config.yaml
encoder_depths: [1, 1, 1]
encoder_wave_strides: [5, 2, 2, 2, 2, 2]
fusion_encoder_layers: 8
fusion_encoder_bias: "none"
fusion_encoder_parallel_block: false
adamw_weight_decay_other_params: 0
Rows from block 2 of the audio encoder of a small audio-text matching model, named by matrix and row number. Each number is 128 + 24 x the weight over its row's rms, rounded and kept within 0 to 255. All counts start at 0. Numbers have three digits each.
After each channel's rows are labels from the 100 clips, of 14976, where the channel reaches its highest value: "strongest on" is what is common among them. Only what is clearly more common there than usual is listed. The data: chords played on synthesised instruments. In brackets: how many of the 100, against the usual share in percent.
# conv: width-3 conv, stride 2 (encoder.blocks.2.conv.weight, 432x288x3, each kernel summed), inputs 192-287

conv.324:150114109134134091134130130121130105076107132149162170121111117109077138142128103096119095105123133163151111134125152103110115147120136082154105167135140087120126119092155128090125142115126142146110166093176133153136129136158112155117133137177078121136159132098120115119112122161080120109
strongest on: clarinet-like (32 vs 8.3)

conv.294:125086096144108135118153193051146132150189125130172114166169115152111104153108118149189142092126126112136178145098132076198109146125135082132158135114189165122145147148123108090130140130162136114091130116096162119123150133163139141128098168119085103154131131122125153148119114155149144151
strongest on: arpeggio (77 vs 49.6); marimba-like (41 vs 8.7); clipping (28 vs 8); text has "clipped" (28 vs 7.9)

conv.36:129118145140119137082124112154127104162151163097119107113149132112159112084150105135107128123151147105072130156125166165136161116137123100146163116158148160141122144113187143140135156108126122123126104145154143091131093130103143090127128161127105128110136141148156136110158132141089176141
strongest on: arpeggio (81 vs 49.6); horn-like (36 vs 8.5)

conv.338:096159153124088152152147119140177110138126111122151130161111136087095112106099111109139114108103123165114081143105117158111100169175135103103085120095119076120148106116111115106133123089130143102116130138120111154120117130133129149173144099101091162128120113139082217147094108143127114116
strongest on: white noise (45 vs 7.5)

conv.12:123153163163140136118100139131123180135113150118109111125129123104122116100111134133120164140127115113086139096093120143132123152123124122140133158094112132103114158131117093124133123150111115151125145157113189133164104083114149160074136135093130142128141104097141143128168114117125111130
strongest on: square lead (54 vs 8.1); organ-like (34 vs 8.3)

conv.52:127159137103117126082183110126099119145085135117098161116118103085091161111155115157148138065158131100141143135159128094120098093114115114153139116145166147121134102160126168088108173160138122149101118148120120105122134143147118105086148134109119119133168149125110141116157088152153115142
strongest on: harpsichord-like (28 vs 8); text has "clipped" (25 vs 7.9)

conv.428:135139095143129122096107127146155144089124125123133089082172119135154121131125141115120155137152098111093104105096097165134130181092116126116119116134122121115113118113107077137119120115149129106099171129131110136124113115116171123126128088100121102099121116117139163077118113131119147119
strongest on: square lead (38 vs 8.1); organ-like (31 vs 8.3)

conv.374:122143150096134123136114092109110147137147080100146127111119110147154147086108169140162094101153126140128126129103150119137115125186099112128135107116101137111151123125135149128147106079126112102078128112121177205114119133104111135132112128110144133158118141114123107122132134114140149136
strongest on: square lead (33 vs 8.1); organ-like (31 vs 8.3)

conv.284:108095116131099154078120090105133099145136127128157114120101088166118128200106131130112113104139094092128138121110135103123116107125130122125128122080152116151100147109138131139104152129147109167073112106137153108130132092104175124126120067101168134125112104154195119155127154148119140135
strongest on: rumble (69 vs 7.2)

conv.260:112144190113153119098121100130154202139146117102144079155131129148141109103120119129110140135137150151110129140131148126147113205128156115067124109120134139151116136138131116124117133120138127160106129148114162131128105111151147131132159128129136095120139124128141188147141131108147116116
strongest on: square lead (55 vs 8.1); organ-like (37 vs 8.3)

conv.401:164133166133117138119100132088132150122152083118109113085110157170111141134139144161086119163189129141128129143149138128119148128135135155160149127122113120089129139111113128127157105096097119084135101114107132129136112127125136148177084104138164138096115120093158128112126109072105138102
strongest on: arpeggio (84 vs 49.6); playing: arpeggio down (58 vs 24.6); clipping (53 vs 8); text has "clipped" (53 vs 7.9)

conv.332:094111108103084090152108141158136129123102138117139159134092111095106104106107117154102133101130116132114132127128129104160132104136146147175122146104140133151123152141151180103151136124111105122083105120130091105143111155091148112101163140128153153111133152105080118103177118140097142169
strongest on: white noise (28 vs 7.5)

conv.412:120108129128110105125133120155141104115113135103171091153132096135149131101146131122115096138151144132124130118119111130121140148124115108133165150115176091091074133132118113137092091120128113144170126144101096152116144136165149104063124133138117135107148119141114132132099138149109129138
strongest on: mains hum (48 vs 7.6); rumble (33 vs 7.2)

conv.270:129128154123095137169128127121116116164093124090131150147138136085140165138156093154147110076182131126128150115123129103097152113180114104130072084149121114124109118149104096168066152117064133131101135134144156127100129139126152145148173119111103140149095114141128096129134124140111128111
strongest on: clipping (30 vs 8); text has "clipped" (30 vs 7.9)

conv.342:084128138125154135117098116088142133109103135102121160145102082096136115114210096136080149108138113126104143144093138128106123126083107096093149178102112133148105147144151093113131121145119124114147126108141158102098146119099145126114145139116144148104114170108141133115122125096094154129
strongest on: playing: arpeggio down (51 vs 24.6); marimba-like (41 vs 8.7)

conv.153:126112097114104131112145132148077085116076130138163124133099114158116128114142094117141137168122147114143109141128126070136127104143116149138107141147138150122151138163144125134116099135153140137159138111094109147107097120084118148102105149127138118160079107134141107136131124133106132130
strongest on: rumble (80 vs 7.2)

conv.25:080157130134130170105095130104140146123157092083119069095108091122109137145126108149103122119128133143161176117125142110114103118119120101113121147156157166094161088121099145108089177140095171112114098132128173112126118099151124118114125150098112144157129099109124107141099147124080183115
strongest on: playing: block (53 vs 25.3); marimba-like (36 vs 8.7); clipping (34 vs 8); text has "clipped" (34 vs 7.9)

conv.326:148138108108108143152093113143108125137103106118045128093156117136120170138102096150098144140123130148122135133130132115117150166139152145097142151134115098108073119136135131112131143122157100145155105118099130138140139108118152143160142085101110104125106137119145105093088107157120167108
strongest on: clipping (43 vs 8); text has "clipped" (43 vs 7.9)

conv.227:135086129119130128144134180097124123129130097182121092155111115115115090150168164131124116147114145111103155145159141179110139151138108106168096115136138110156141128129163165144149147113165157133150112122161123124113142093110147159130121126158084115113122155088065134128138146138157133130
strongest on: clarinet-like (27 vs 8.3)

conv.213:114168138179141121103108112120098147119153099138160123113123106130118168105101127079105123130100110176173108123094105097122129121119125183099099101130174080111101145164116165151126139155078105134101093144174141132108152128134136121128133167141177128132078143107133147155115113134100148106
strongest on: horn-like (33 vs 8.5)

conv.298:136092175135123126132134115128135134112118149113167101114107125106164105124127096181188116181151137177124173122128144158120128124119115146132150080167094118108160131101147112120182154155105129102125115113115127155155111115127140146145124111090141133131130141129132165114123116129134130116
strongest on: arpeggio (89 vs 49.6)

conv.18:109092119133092135162150093160102151124132176151095100124128143134101102086126121084128092147099131132115135131135141116158133124105142142150092141126142140115107121129128081105141130110129117148160111151095113129124092123151112109078108111116094111125131104106122143100116127106081103167
strongest on: clarinet-like (40 vs 8.3); organ-like (30 vs 8.3)

conv.160:120122120122108121125084108126143102102083165137103184115099134119116074124115173142158105131114135199137118151120132149121155159122097097130119128102064128099157132113130171140128140140062135132143168109072119103079163128127138170134146151194160154141120156093109115104098163093175130122
strongest on: horn-like (28 vs 8.5)

conv.109:121108127155147104136132143133140144159106093140149175151096157135097115109150139103148104116131128139113140113144118108113106109066112157159129108158085105157092168105124111092124139148095090156142139104136178133163128149171114103094095144125146121147125131124146148139078165125129094152
strongest on: rumble (30 vs 7.2)

conv.408:131133123123117108136160137096153103176097175125125140086113126127163101130094117118073136145087064103123148109145116115168128106208130130143146104141141119125155133073154160126092119161146117130106117104135174137126148072107138127166150110131132185136119125148154121107106125154148143137
strongest on: marimba-like (43 vs 8.7); clipping (35 vs 8); text has "clipped" (35 vs 7.9); instrument: harpsichord-like (29 vs 8)

conv.78:140140129129114102110088112110162141148121128138137170128130115141132106150122157171167132115096097137114104086143101102151141146135131148116140143185126082111094157125124129129093125103140092158103124165126085164084144119108178072124117113109123117104133113098116172136114128180138144154
strongest on: white noise (45 vs 7.5)

conv.350:098103148105109125106145132117126151127180117119157119161161125114090173123132138149107115126132126155156120121122136115162136132133118106123142152132118144099110138150102159122113130133119132119116185098168122133108138096142118124080148094080122147152125074098139097111101106077155147088
strongest on: marimba-like (33 vs 8.7); harpsichord-like (29 vs 8)

conv.266:139097150177146119196108137116077114126154148181093140121137107149128136099129083113179166102094135101133104104082102105133115121148144151106078119134191134085146147124111119143118113125142146142115124103135124137108133121117118153126072129165110181166136173099132127113101103087120119135
strongest on: harpsichord-like (36 vs 8); clipping (33 vs 8); text has "clipped" (33 vs 7.9); instrument: marimba-like (28 vs 8.7)

conv.261:154130126090116115097128129133063102141096157115155131137147092092154137135109110097120119099144154120103107145143132136120151147144147145130090126136120110177185111132107147120112119137145167181132150128110120177135158122127094154100102139141134103120107123104122128124140144172128101101
strongest on: harpsichord-like (27 vs 8)

conv.244:142131098127122100113114111126182138126151132144123110144131171150117121138114150125139128104127124129133098142122101111099114106127139121142133121113123165125161110110167120084133189094130158156124115141083129098140167114142173098125079154147098112124120148135106110116162146122125122109
strongest on: organ-like (37 vs 8.3); square lead (35 vs 8.1)

conv.135:164149123146141095103101177104123123142171104123143112120146163141119115135129132188111094112148113168085121161134122092121099147107129129124129139115138154113109140102105110131094120141118136143148160094114147118134108133143129128144149102119132085107092099120092150078106096147110120106
strongest on: mains hum (31 vs 7.6)

conv.392:124124105139150143132131143143128157091104176134098112125083111115151094089173118141124122125079118133063101156160123153131146153089095155133148143150133113130164123119133156112156095102134131139145124172091104138126182146079118118112115155112133092126135098145138121144135117116114103142
strongest on: rumble (40 vs 7.2)

conv.128:134137117165128162119087088078139121148148119156141125115119122135132077118101166130133111115166130159127110135121123157146080112102094149110098106137120116111084110183135120192093117115132077106140120108119110116092127139137101164112123122150134165166159159133104143129121131136079129125
strongest on: horn-like (34 vs 8.5)

conv.263:105115143128119114167144144107173144120159106118188109156127098094147132102149119136090112118151138110149116136114122127108120143121131139124109134118111105152125123075155129152114130138121150116094114148124119123138149085132126115075111117159122114110120120139122098157149117235139173111
strongest on: marimba-like (27 vs 8.7)

conv.140:094101123135126111103140122118143128141111123110138123137196082095162110096108189156179117185159132155147134116155141084163126078138081162155139128071117079122084090094091124139146126156125136128132122120140182116121073100107162163122082141127110144096134109089108135100088120090119121121
strongest on: text has "noise" (33 vs 14.9)

conv.431:105096163109156158116130114115111113093092053141143137123131165114184151159106143134121104145115117145140114143138135123108104163113146141152166138147096112131147109161141104145138118116120098141145083138131098148108147141117141156135157145134168114131130165136107107149170147163142124112
strongest on: clipping (26 vs 8); text has "clipped" (26 vs 7.9)

conv.90:100187154082092110120121119123130115129107192120112120101102093087148133095133117110111112109163127118101137157131123133103116116115127162166162137140100108119130117134126125147133154147072111091139115159124124124110099080121170118125119143109057119164147156103145129119162103092136135135
strongest on: arpeggio (79 vs 49.6); clipping (28 vs 8); text has "clipped" (28 vs 7.9); horn-like (25 vs 8.5)

conv.101:136092127141159153123125115160118148174168087122125127148137075135110100115112076101146124128117142098154094105146126081183131094136126167096143120119182112123139175081142145150108087155145130149124135148112101112129162136118131173118121109156123131102100102152165092124148080168094136110
strongest on: clipping (50 vs 8); text has "clipped" (50 vs 7.9); instrument: marimba-like (30 vs 8.7); harpsichord-like (29 vs 8)

conv.386:149126123155134152143144113160147135158105150143136148111168099121170149100134077131168128152160118115159123114162127106126144135117167149138094138141135128090070147059155098091118126085105118116110182132148135117156183121110143141109152160145114143120110120152098134108181100124113105127
strongest on: clipping (52 vs 8); text has "clipped" (52 vs 7.9); instrument: marimba-like (28 vs 8.7); harpsichord-like (27 vs 8)

conv.313:113155122111169135142070124132100116119136093099103143083104139151115095120122146140126134151163110129137125115135151057108141194100155128152121138125149156112132109135161165168123116163145132115139111114112125116118076133102172132136101122152102140113128101123091094138137117143114129179
strongest on: square lead (35 vs 8.1); clarinet-like (30 vs 8.3)

conv.143:147110152135097139112131097137125093115101171125112080104110129153119099158099117106124081156110110134145166120136105116137120098139145131150156141156110155117119084119127124151150161108140142125087121115135123102108139127112162116098145146150106152104105135104138096108109095145121126137
strongest on: organ-like (32 vs 8.3); clarinet-like (28 vs 8.3)